A small image classifier, trained from scratch.
Model: activation hardswish, depths [3, 3, 3].
Training: muon at rate 0.0025, 11200 steps, batches of 384, held-out accuracy 99%.
Data: trained on simulated grey scan slices of phantoms with and without marks, 245000 training examples.
Rows from block 4 of a small image classifier, named by matrix and row number. Rows with one number belong to one channel. Each number is 500 + 50 x the weight over its row's rms, rounded and kept within 0 to 999. All counts start at 0. Numbers have three digits each.
After each channel's rows are labels from the 100 images, of 14848, where the channel reaches its highest value: "top examples" is what is common among them. Only what is clearly more common there than usual is listed. The data: simulated grey scan slices of phantoms with and without marks.
# convs0: expand 3x3 conv (model.blocks.4.convs.0.weight, 480x80x3x3, each kernel summed), inputs 0-79
# convs1: project pointwise conv (model.blocks.4.convs.1.weight, 80x480x1x1, transposed), outputs 0-79

convs0.342:465541527541500597472452467536428493449517555469429493451436490451573475422435429464515395436485516414584521501512503474504553407499548421469540458590515500548461494537380535547443477570533423493489491409468480464506487537558432545462522439
convs1.342:422500500500500409517578523561558558500593500500500457508415419500492500567500500602400515500428540416500500610501516566541500500469468532434564569487523481479541500500597500500483380439500500504447559500505517500526500528500545545624544598
top examples: ring; chest

convs0.400:506545444564414473558533476481502437468536477403507471567417483485486441398542483484487537510548571449439559517457538573469461445498539563579463604451575459509467563588530467517460475583505508460431519504512497469514391473444483502437557404
convs1.400:530500489544500500500439500589500591583500570500500573500573572573554543551500553500557514433553499500500327540492549501539548581502484460531577617586500500497571500492500449558582516470523423416530500500500500485500556500500500500552597500
top examples: ring

convs0.138:413451532533429539516451470440466485488655532522490447493481569520555473555511496614526508524438428465485467477454459509452547532476597480483526438592541525437541477503614455412522563551388474494509502439477520512438468443551440526486524507
convs1.138:539497546558432437500500500500431533500567500446581500506456500500500500516577467500366500567516592547500406501437426573551500571437500408500500584500500462597545531546477500497500394500494471521445486605500357500470500523475500462526555500
top examples: low contrast; dark spot

convs0.54:521478422527474565440544472491488490577496497516561443529536505478491395456461361433503522456557511567506612457493496520642428544458548443474532524584429503518502546560555514516495470484486494516462483456551438462438453588535462491524605464
convs1.54:455609526501565399494593537525500500491538530545435549434478417488500611524484458607549496500462530528475500513447475526500500500575554583500585500511500450515585500466525500461389500449539512566539635500600495561500500572527532477503515548
top examples: side: left half; belly

convs0.37:500443496421525486543455343483512509529499450477521543460461527573499510633433573497541445501441567533470485459477506507436498454500465597567485519509542479455421493474460594478529529604537484474516443515517487560382526554582499476493416543
convs1.37:479572619559500354500446577424500478520508500506500440549615555421500548452500500571615531500562454500483403526500500484500518540500558400500500447500500500466550500508575500500500500441594500424500500442500508500500435560498603537500450500
top examples: belly; low contrast

convs0.199:506538554547523499521571544547612517466492539488508490552452534413506562484499449553421379625488470471500536492482605560516518518457539449577503503537499476470536480510508562508489604503569523595549553485564477418563564524614545481487512535
convs1.199:521500381495500441500537484500505500433533441400528439503500455491592612479592529593500439495501548443593639536520500500500472542500537553500500570521521393431500563500417500571563534463536500487483516525585500463437470500440437487500515472
top examples: limb; low contrast

convs0.325:526461414505444384559716523501535504545536483450499472472534479518499547488520484573470502493547546463481446514491437506557490504381467508416495537501376491515592476495569529529502456441474538559463463546464495461509462556448510504566532501
convs1.325:397500507538500461481368426513502473539500500500500500501510548517439524532532516430521510606501500500457468381500500434539590504601392638552500421500466500500495473479478594561430500497570546503524528491500500596500491500537500436444443558
top examples: crack in bone

convs0.221:457527441479492541518564533526510539433475546468509498415444424542595557451504531478480544377464532529549532599522555524478471466508575480496498588450534432517555562426481492551520522516605487569399405440523543432502406491532508431503525467
convs1.221:511500500515442433548500500500500521446524500509432420500500500668508532518438500482475483563584467504479500500408500615495556500529535554579582464573500558444500383500500474543500530465469604500607468499500354500442436500500500500500487500
top examples: low contrast

convs0.162:525516572496533666517522486600472419431375515507578460519476494511470512526496469456417508470588505475575478645497433455533467527437535468489470483420488475493532520509511491530564520446546515555472508424507534480493516496504506541505393409
convs1.162:583533538500500500500419539556500564500556514500585500535437350476564469441568590408506500452435500538467469500500592462500611453545444561500580551438500500500500472500537446416500500500513500537506457482500531462500450422604500500546462597
top examples: side: left half; low contrast

convs0.225:581479495476490490586517476478422433401549503423505436536464517505531550543460476572525574568503562499480458476488480617533431456439483495473470471570527383544535495457478590590498548520578461539501417564470462442532435490518465441546488415
convs1.225:548471392493502554500500420500500597464500555534500486480469509500535481468500410420378598500614568500601544438500500500496526500440537562552497500473433503554500500597500455500425500541500510575569554400505548500584500503407500470477500546
top examples: low contrast

convs0.61:511507390423511480558377567505504440422481509481468548511486499547500502529459570528487503537506528550510643561451420459494476454404517551528463432526534487565528422480435522482489520499552491565485598425510488488584520577522390496457493451
convs1.61:497500417564380478500512500500500499446395558495581472433520435523449500500497516500445576390580520432519519410524500464500395480544426411500404510472498560521458464460500545473475553500432478546479535428523500405442500452557500500461590500
top examples: crack in bone; head

convs0.473:439491509468516385576485451526490544520584561501471580497501458485562534641391419484440495511480513467490491449489466467512537514412544469532554578448536527520532525495473528595397527449516574477515474575511508490499632504480590519463484467
convs1.473:561500500500500535474498552502465581500454376567510500569415554500546533572595564471413553500576470451420500500559500500561500585524518500500454411596508441500506424500486454461580407465535553490500573416425500500500500482500500392500509500
top examples: side: right half; limb; several spots

convs0.166:499541559589526419452588435534474541391463464527521501500544529480486492499532521558454476408385501499540486514432522527499483499446518526490526510489579369552497605481480474568406454487523422435430484429466561439526483473607481469457479496
convs1.166:441525500528500519488448500447500500500505539509500444505500529500500461465453375486474334544443500486403500466380500488500561463509530500596500367532467569500575511480527500599500462559450500451475520608486417454580500485518500423479554500
top examples: belly; low contrast; ring

convs0.180:470548529501558468521519387429428464505466520427544618479496542480530466394581423506477493457599578439374500531505504470510533497510473539586571558512419593534526493519544603518505527516539473424504494416461543521486505513496511468477492442
convs1.180:529543500500482568469550551500556591517500500500500500547437491500455475478428484500500468408500461489535500528466605500427526500566500545498378620500572500504625615485500469423548555442500519500500421500499388442500489500500500525395500592
top examples: ring; side: left half

convs0.408:536436434492509525560463458456537560496601567497508517468572495456501414542554571534455596519456514480561551443534467561577568546493466477446411443559512513531517324476552599546542487499455448556456497468496464509501498535445464519491430516
convs1.408:470500487416500476482500557546538500532457444500565559546409536514500540500612382500500349602500497500452500449460440526476500480611395500550518450572500571500504490500542500551414500453545500554569492494534563539500500500591500500555571500
top examples: side: left half; limb; ring

convs0.108:574500572469521538506574492426510574520539456515478544477486509456502485434539455491583489485448424443452610396413491548524462495497531528440484469496533588519462502515549431565435536544491441576472507498598486385535529576569506388463523503
convs1.108:530453500411511500535531544500500508500504532451484500568423431565462467500524466500500529585489500523543521551570430500500576500528428500512500456513500514552610412456526388539471426500529500588531397452500391601501442500392500429581500450
top examples: chest; low contrast

convs0.271:465508481547513451509530508453382497473500533486417471486497529568532462483452401567447565454448458447532592569476547553501513556468502427495447419397495533460398541499554539473455517508462474494578487575512525521505363492553524458615480516
convs1.271:458545500500523424395471604398500497599500439419509500569523551500497502433503562500564502563500562446499448514422500605394519476559462518550410560500500500535599395502567461500500591499524445500500490507500492501500533500394500481500500531
top examples: noisy; belly; low contrast

convs0.195:398485416547525400483449538521450517497534532473512504520492523457549566433482439465440460519476512440454596497470485495495547471568358492595461546422528455506525452559538499514543535419394513554484552558485546461483611468501546467521455580
convs1.195:394500500544423500500437500448500500472460391566527365460456500500500547484500500600585451441480616500535500500525452444485434447510495494477500500579462500530444578490579443579522469416436419500500567507500605511537501500523474484500561441
top examples: several spots; chest; crack in bone

convs0.196:407454417451491565509501495499569492504436476523538428579448548532505506438454477530596501599501561590532507451492556401547430530383576528499526543455530527449514594466426520486474544462482549528550455397557533499518460559488487481495518427
convs1.196:468555500510504500459592465500463521500500573441505428500460507520460538495500500588500430500459403550533495572543525500534420552500543397561408353522463422620483500545424498544466504500464478500504500467550465495484544440615560430460532538
top examples: side: left half; dark spot; low contrast; limb

convs0.296:482496473494457453547413373525552482506478498478505590505486484548586619382466508432566537539564575516465589483474511551452509477579412552471462464499445530592506513584549446540463492517535512558463533439495524469505499550468523534570542423
convs1.296:569465564425520562500482545475545588558440465500500481486575524500500585537470460491500535544540578470423556539500500552473500444500500529446468418487500453446575392472510480613533500500410500515500406531409595500469508416393423500537527500
top examples: side: right half; chest; several spots

convs0.300:475532386533519444516551516434457493600488578634446521427497488519540466514556505565361570523499517515578479462505497564465521435535581469525548449504531484478521405587459485534550446537481478496491543506414525554471596508538436497540487522
convs1.300:519501500589500500500500523569514508561457395500599500598470453509488551556510478507501500573500423500500563500451500534570500500601500440573500520446429452500500514500541500552414508481420451494355500517510548404473457537570500417500465626
top examples: several spots; belly

convs0.182:484505505470430487513556479495515504504533514478447516566543551500456479445432580535551532479526530600582566581457550523538543448497625499490534453583540416621559438476551514608531539462546516500555466434566546518558501555532556473504593535
convs1.182:500500500566591500418500500582408463500500490416500495500445500535528500500527500500491490463595572446501628574361460453538407500492535578471438507379530604525507532510446455526477475500549512529468591487549500476581500516464500500500582500
top examples: chest; crack in bone

convs0.288:503518481435482477484516431461431503533564521470370444567469477508465428481512539560519511471534419507468501580520506497526412471530461486548471490571574571559459528509498557555462538525512373401594508517532582487389451446551482469574472561
convs1.288:530466500517500431440486490520545511500511499444500605596500513489500408438500562500500500500435500447568500507500532641508552500500509500383500500500498500500500483475427500451451551401438595403632436500500551500500514418500631509539535485
top examples: noisy; belly; low contrast

convs0.402:399587500486534470502411515482547411474510581507539529475511512541505399506486531503491479487484475520606451479527475577543606527357386580515471473393536487542492514472490501533491511493551415474452488523516480401429503496529474415450526465
convs1.402:500476500524500500638436500500474517493557496523536483500500451504364569500470500500496518514519500547600531550380559500404500444590607566500500442412522500501500500500500366500520498498459500564489500469500448551551449500500377519514579440
top examples: limb; crack in bone

convs0.278:570425496406570441524538516525495477475593466528491494459497378520526430473488488426506575531422485482414474660522505486582470465486482497474535514559467427446533520530446520515432498537498449556465478504427472549419415489440536405518493478
convs1.278:500484500396500500569500519390500500500500500463605500412568452483521500376500566500500500500500500500500487412531433636442508499396519471559504586500511611556500529514500429500500556410500500564500500472500500459500584573527485465427474578
top examples: ring

convs0.165:493503558476509543488404528509528535528512496465636455590439538563612475487530633567559569508455516554524514579635579519464509416439491544515456534475418480558483522496476424504468477522518536551512493477443493579474478468481487472495491437
convs1.165:554524431590500582550541500500541500500500500559462500490451552500383500500595500500428500550500465492477476516438550500500611588526500428500363500508625549423474500515458553511492500533500500523454490500483500500418500500575487456393575607
top examples: several spots

convs0.220:496513460502394420514601455463526478478500474426515499508484488454470540559489532380444506554514536521490431450533476631557412611465554589550525502477481496540497461472501478515416536602473578433478512469495576506432566552467475446529481537
convs1.220:436500515406559558413560547539569616580500439500500592445500602559503500551489500500500500593525462412500498470500500500546500500493500500500488500495620500450519500485480500511461439500442500558500556440438543459556561513610524586404479578
top examples: crack in bone

convs0.310:395491490525421502534539516569539520440443553572463521470470584458410528519489587520532467437479546478568589445509465464465472447515494563425454562530536590469519505573449541519474554605465471504560427484581518408567522502466557515538576506
convs1.310:500500500472567517525558500500500484570500500442500500522500417380519465500500444560566500562493392456500393656500500500500500550570500593500481500500554500600435500492500569500468522462500403500500579502487500495623434411493500552546437466
top examples: side: right half; crack in bone

convs0.358:488523428429439559536501439514494567513390502452473413457486478474553529458473488528468498458587536468554533524500479550539529498481465444412538431368483502475458504568478427483476501461544404559517492543487600661504587507504482528448500524
convs1.358:446500500500571456500401499500520459500571428423528513404552565481500554500421500587581500526500500500480500564500403524500500524427500550439408500474632580500582500500616500500500550504456458500500561530401393495500500500500565500519567500
top examples: chest

convs0.469:412527450486551444496532525504461395455466487540519541545526476485421477492518578483373571540450503576469551414497560480500457501617512461656560510469461405489539590567543447528537493498462488576481486471499442536477475481502437497511527463
convs1.469:572527537500468504507419503500528607500500558500522500591540572566500603412435449481645442464515526553494500537580404494568500500419401557500486538546500531500500500500500500525500419500488442494595541508500500461473518537500603575500560447
top examples: limb; low contrast; several spots

convs0.385:421533512576560525471434529572556468499442501484522420523452547481492557496519468509530512512615594550417516509530506644616491562530536537460519461502541459446429485475529419456504511509522567582511520538553458434444456560505589528509457445
convs1.385:563350500436585500500521500413488492464500500555492469495500580520500500530494500500523531532502500536456478465500500420500461513558557475500500500523579584500450527612593519484510436545437500500477464517473350515507422440500439500397500640
top examples: dark spot; belly; side: right half

convs0.373:588478642439545552510424571519480507494565551550596443495448459537471578530556345470450511531537499454489431502508498487539463489511483552514563528507457487550481551460606515534498465540447558511580450478476468400556434470503481533463475528
convs1.373:580446492500454567550546500574500509563500456431422500500502547439443441486574622500455578545500473532536589580500535599479511500578500500483463530554500500500531480584500580500505484500500559521537500357500500573446574500500449553583438451
top examples: low contrast; noisy

convs0.5:606488455648527525619495506531549465450404499410514511541520438509505433495491551513594580546541472420596499462566485483438525521490516542482549500436512545496518522388524528523542518546587536497540488487490511490520519423611491513521458539
convs1.5:500500500541460504467454537459601500500500431469561543450505510500454535500598603500532396442500500562500510460500500500500500446469420500554455473569534499628382509520500500547483500593500470507500500408500524626546506480408500421500429602
top examples: side: left half; crack in bone

convs0.38:473503541481532417542516477535587611498543555443474480528540583522550414498449548585530485467447508497559510405490460502508484442439473472547499491428479475421516534507441395461481468468553516400463535608520496449427499446377445544464535482
convs1.38:450483415499384551461462500561500500500474456547522447500500515481479472502506357493414500502475419434500401500565364473574489512560514535507424539390495561500440533500549422436490461519500461488572607503476520504585500500482500569500500500
top examples: limb; crack in bone

convs0.79:504487563578502561481490491406487497602500538444486506490452573579494404614475480531499461535372538449554473477416462497507543487458608463461453495499578516450557532516553563537593539500428421547460533443487523574495479503472482458555470456
convs1.79:500538450449436482500400500526574538407594500453500500500500484401417551473535500544379500440500553500483412374535508500563500534551500480531546500511463500470588528500533536567493500389500519457595447536442500500382500435482500452524500523
top examples: belly; low contrast

convs0.447:385476474557576484543450511453407517535549519423427451422561550472572445489442622512471491459474593478548532540517460439554535509490494491414586475415537478515497477509444504510424482471493463480488528490447463550375528510419430513501516549
convs1.447:459438441559500477500545401447539500500500463500468526500545436500443500503415508513508480612500405498500560500647566420500486500538444508445603603462500445445508592500554500484456523526500560500516564557447439456441500500500482484481500369
top examples: side: left half; belly; dark spot

convs0.344:535492490523524471618459423452487496452507488448669492463506623470555528569416531524427508597459523481433548524502499449569508516515562411510473501579564458427537447490446489540499572502459568507493499425470494505485550486531575475544476541
convs1.344:451544456500468509500456500552500500500568564583576500426370499603549563538544530462500485527500483436422500500511578500500497522500500529500496500500376500443522492597456500630443578400511571500500462500515492513584500500500574500464500622
top examples: ring

convs0.256:575470433659529520514462488547604462557464513621523508518440549489582550476426508520561521527462495519430544559439463411592507539464588560498523516476406532468535538573513502530516437534541507476542428498537475498475537533569509529490566488
convs1.256:517558513495591500604500484436500627358508500500500419468560500543408563501505442500500433500500633500562500474578500500547502500462539500562500381500524500545552468500447500500477578484515524539500382500500482500560600500448500513500475542
top examples: ring; belly; low contrast

convs0.387:506469532571497437584515491464492514544596494500537413405482491644493491526501424546510512528475507501504503488447528505528466444478598406582449436473532497521553422426379509495453535562531537387505532527485520504518496428530473481417557432
convs1.387:588378500500500500536475500517500562522432500500492602552480511500500424500500537547493465450500500632500453438590490500500442500405587500440604430538500463390500500490500435416455487500466538483500487500524609500493500420448500426510500599
top examples: low contrast; several spots

convs0.276:473487515389498542488546530467526459525499483501546514526422468480453501498580484450527498570491443394513458555499551469519478502436576429513515536490481517540503470383466502500491497505603554481495486350463497489423539408555479363607494555
convs1.276:517503500498469500501410516429500631597419500500552513589500461496584500460403420531530477556470500527477467554562478500429500472490407507670500453449490500439500568509500591610514515462482500453488500512556500500565500431532518500529546528
top examples: several spots

convs0.49:460486512469546458634576567501442522558489460558521480424480495439525533550521508448583472475484564565460487498564492633533507578483418493491510548499484471442501457457472451433592553550505545504431563527553558359493510534533492449539454466
convs1.49:492419449555513364500419462484621497426424500500465457459500531500448454402480553525544545498500500500500500421500497463468458500500586500441587468484451510610474500515565454402542408556582500500500552458500500543535500518500457501405500583
top examples: side: right half; several spots

convs0.303:528477471513478581552525454498481469480500453574455480431436477500496510455429444523491552454532424442449567541465616461516549483490492476552548433443486493459542463492499517447430567365503497499358562444395470526536465513625506459502470510
convs1.303:525500601505540500518500550445539500576500469500500514624484451500628572518501468500500477500399542510500521449573444547599523479481483500417500428423508476500487500488449500528500500533500550442429437520542500500401522448659500497567398478
top examples: limb; low contrast

convs0.348:559488429454442458464497468494516496407506590488557539419462481420564506544468543471468601457447506501362462503475547497543519474431479542476419443565506521533470384445513449520510514521534498475569366476608555471500485486458489435501537485
convs1.348:500500518552499501438535500500468473500500500500438429643500500565572500428500456500544519585468580464500493433500500516569500532397431453448568404551554451378557552461431521427487482555528500576415459503425532428475525467512438557517500500
top examples: limb; low contrast; ring

convs0.145:495562518478590552502469582478476555533475420408546524435520510476508518572526510533519591505527463489460507463569532596524575465447400501364459559532543577378447500528414498511567544493520488495483470503456487503449475499395463541470540554
convs1.145:503460499500510500500479440470523455558512434463500436500402587538465497500437579559467525500510500494500594356541435441500500500500530500589512469483439423500445500465535500508326475500550429471553465500500500521538500500649581440500500511
top examples: crack in bone; side: left half

convs0.285:449578466551487603443412548469499508451425483481496458471415521439503544527599356495470562521541521481541543569536431485533536500561440525498551596549503454514578490479526610508568584581510522467443456488564495538448513508521548473510524508
convs1.285:500518490529465473543447390564545427500500500521416444530500560629421500446468457500427638438530433522500483495450500490459500565477500486553598500536545503466480482562542467400500419500500466506500601500500555500477358551527499500500458500
top examples: crack in bone; chest

convs0.319:502487523455536454591523524445512436503532473547503507459541606546481657445522508528508587489540502490466596515531354506439487441483494531491558448444581461472459537455536486537512472555464588486567555563451440503513542489531619547515509494
convs1.319:423555561474594500500500653486598500422467512500500498445398406450517430627569473500566380560500442456450439500500480500538500500531447493504444500473522541556500580509481500500500544493407465500500503550574504441500500500509487540491552548
top examples: crack in bone

convs0.132:490577526532627512532546490513403556450515519563657449568483613524473501366533542549515536497490523508467575509525486405558471493522582420491507508526461503489472507463441461514478561533527487438502468442568502502494504516527459510617497534
convs1.132:500429394500417379548541461500506516462531500500463500472477525450500554500545467500451500460530500551509539558407469469500500529500456467500469564581500503612500539500475500454520547492669503592500392485533500420593475462508611524500500435
top examples: belly; low contrast

convs0.453:489531493462505479499552514460522587470404399460513527546542530466442496401486563602610507540509470546560579424628440471501444492475466491508564558463539498423516524516509551507551589548469522442546538426528380476496494564497519513537530508
convs1.453:500471560604655433532471483541500517500554555490629429500485439411500595500520500500512468440503500462548509563500571459478435500500577500478396470610500533526464500500456500500520545537500365500456516488475423433555484500456500536500543500
top examples: low contrast; limb; crack in bone

convs0.244:494455536539552520587479544540523594449445468453545606445446473430582535514537480633467525446488549497591548487483495529474522489459500503461525546558499474491562535586493469507582615423578503505515427585524582512474411464479506488484465540
convs1.244:500565430496500504500552533544500473616532494500542432482475376554594500561500500500526437499517500500527500557495500500500500500499449500502500512500478453435555324500516500500500500500460500500450621466566468500500318500479450461500511624
top examples: bright spot

convs0.116:466474491603469538601473493407361551478474470557586340482541486468504497389484524490524435499506498477457598501552542496510436493500519499471408471501480532485509552595520480486487558481504479517525467426436434473535510491497543469554574433
convs1.116:455528500500609403561529501563507494500524562519500554500366500500500528500500413531406500438452369574568500444500550569487500525525500548498468496577500434500518500390570500500456500500500418541500500569500545500539500566519547500437606580
top examples: several spots

convs0.431:395559539418530418580551428528498545493462514547550381449482580599488478455528450521502504503561538477504460443459487566562417489497449521515489423507512430486515447531531523412448511509471516594496450434474565447499527548480463470379438493
convs1.431:549455500405491584500500479548541500500499556500500591453494500532472561401392500590525418440577476500579523490500552543463479575532500487500500500578500500538541500500486500613387534500431500596437500477500397480408540441500447443500451465
top examples: belly

convs0.41:501519441507471455523534497454434510546437437451445458484636499511489447402442556491512509530415500533507560584420521585517471490450474528432475541434491570534497505488377513585460522507423492439608460506432542429550558453543484521487470544
convs1.41:500418598463500553504443500398440638631429541500500512500441584563518509500500500500477409495500449531464483568617576532501500519469421572477526526500476448543486462513464491534532547504500500427466592592500527500465463496418500561482500500
top examples: side: right half; several spots; limb

convs0.403:517494543562529541555395590555454455511491565581516525469511416442523469550528484469520545515489483438551515512417595452519413493423430491615564553470483432583433512472514567449437542463476513518528471575477493505576547497587552508470518566
convs1.403:555573500486500490527500413500532528526500428515489373500539500500500487450390500500455547586503415455464500465475500519532453557548500500327459382589569500500427500536500500596493500500601460448500529500417500448538527500500500454429507467
top examples: low contrast; bright spot

convs0.81:527401507485539500463491518482440422429506578515500422551480522451541462527465496503569439419607547503543505518471572486625501495518452483458512493516482388495583448544589490510517471427598512533529519501451456563491572441401505419486494429
convs1.81:500514500462500500500347583500413425580500436575486557535607418500488500534500480412428489500484500500500500567500432501364554475500494409574500445465500550503433570489500539442500500500484500552562508500500449452422494436565500427479452500
top examples: low contrast; limb; ring

convs0.468:537550570473472466516463409512505489408514450402363481559459548556462505494440552464510499463481574493479518476519495541558425517604566401546488457509653495539481546543454512475455539433530510483513524519449586574482516504459564543501510443
convs1.468:500500500500626500500347542558502519577455572421498511500500500588538499500552500500426545500575418500518573500553543495500500521479479405553512424500394490500500500461500462494405520471559588541500444500559461525500489500601500538519628500
top examples: crack in bone; head

convs0.121:534550497484453509459489557559481428536566485506429490541452514506495599439550448459477498474526477536479486535445471564525384496475568524577423569509512471508511537470544464554392505512580707548485531457481488468518436491471476489599506496
convs1.121:516500500500500600538511500500500461500513547483543408500500473445500500500440551500578500449611444463447412499529500540500592522629522561526476490571541444451595523500546482500451499558500364500460539551500404414585516500413560500500553465
top examples: side: right half; low contrast; limb; several spots

convs0.248:514467501413525511473556412388523513484453430478464586530451496607459568433457570474512503458553468516449562441457519525510495497433507571419468456511543497516576598552555506587422528606537557439519487428506486455539511469527435468505477441
convs1.248:500534589686589549500521493413398500500443515451500528600525523596550500547500487500477528500517500472391472491636563530550500552437534459553500500500500480500439459500500500417500500481514441500500500508500531495500500389602494460500497500
top examples: ring; bright spot

convs0.446:497588523528469445538465453427497377482532467468537463513566540494557458531510550365441479507447443493546469584464540477485518487479492508355487422485435520500498530577555490446560471488413548524457472452487530624471549541546484445518518572
convs1.446:573556507461453576468500483499500498474484454588563515484415486365559500547500500512475489423523463500577500500440500634577477575556562451500500500433449546481500557445530426561500500462500433500474649576500499450509500541500423543526500553
top examples: bright spot

convs0.375:494460486571433470530450542470468505502572569545545520499457550494524480495446475495517546552491500548430682471414504454542537480481417492509509546487438591455513499485544480520498459592476489516401473534528586416483462466625521566544582524
convs1.375:445500500618536500500597481550500533493500500547425567545500500485447500577500544500500438453479559478563442500494421545519662543516480572500500509496500510457550408500469587567338415448486500569530500551515432479500500514494500437500500447
top examples: belly; low contrast; crack in bone

convs0.251:503456519440465553487495468459535490478520509529510414466463504516544492503493578477494588489502539510554669487491506536533368590642431468432518489560548540582465398492505530498503529542479522510419538444563411483460453441524524479513517460
convs1.251:592422488445465500500470577599500414588500453457495500474550430496500457467566598500473556500500376500461500500543527406500500500449526578500522550492446500500500500548500453440542467500500500519418500482502414612500385455543454573589454500
top examples: side: left half; crack in bone

convs0.67:621444479547479407524393552510547439526572480480533422525476497544565389498501471476519507453512450525466430549434494489510518480499521519609471583448443495582541596462574400531467475433513475458499500559498500381463532546506499502501548482
convs1.67:452407500556593490472473554500500500466425500469500500448539500500480464560409537444500484500603500500529500408561543500500500500565500414500500506500483478500484509514513579495406500611532653542428468527502469670500517465534540500500426436
top examples: ring; belly

convs0.322:579502431502545514499455443449519483492488491473472453539492477460413510529599561536505556595505533522417512490500476505469477478506593562622522520429489547512551505491404395472433506506454534549590529476393585524465597543450532594505490501
convs1.322:562500506500500343507569481451520416500556528440500508548437500447500551500455500500624557508439500493483508567458500462634500468504541515500500500556512474478576500442499557500500546505526497500515524617500408500500437456639589514429498451
top examples: limb; low contrast

convs0.101:548502403483521449472541511530545597486458574501498474535487457537505466454479454527487492407458499522401505502508462418518540598410554409540440491467488438533499484500509434565500559448488488502488509415555566629515410589502568481597464486
convs1.101:592479535431464531408500432480506487500406579552576495553500500433547594550510500503461497495500502407523500471500557461493468508430546507586553621558480437500500466539500581500500440455493448493500610546438575529457466496593538570472534574
top examples: dark spot; chest

convs0.311:509430514548572466488490591505470406502521583494433367500542412517551423574358560530507494481500499520489450402508464465424535545500508436427488589482531481561509525486470393480462528530500518462498546500466522505472453509539489613548493498
convs1.311:455490448438451574629498500471500500465509500466540493500500500500521545500457500500585500500611485524500617584500581500409621500474500500500509547588516483595500578546503500555500565541500596606554500500409500441465510512406538500538500461
top examples: limb; low contrast

convs0.257:467486483416438541453517490458495439457459548491461454441461449481463454529562511447457480448565519552520528451556431544660458421531547547545524533571560533521548422502442565576514521548511394461509453541516460605532583556512478492509548542
convs1.257:567522510500501435608463500466500495451550540522643500540500510500501498527500500542503567502513500443597500500474575446486500555550579485494426500433470471584506594500549374487520507506535500453500537409598390519539500558421396534500531513
top examples: belly; low contrast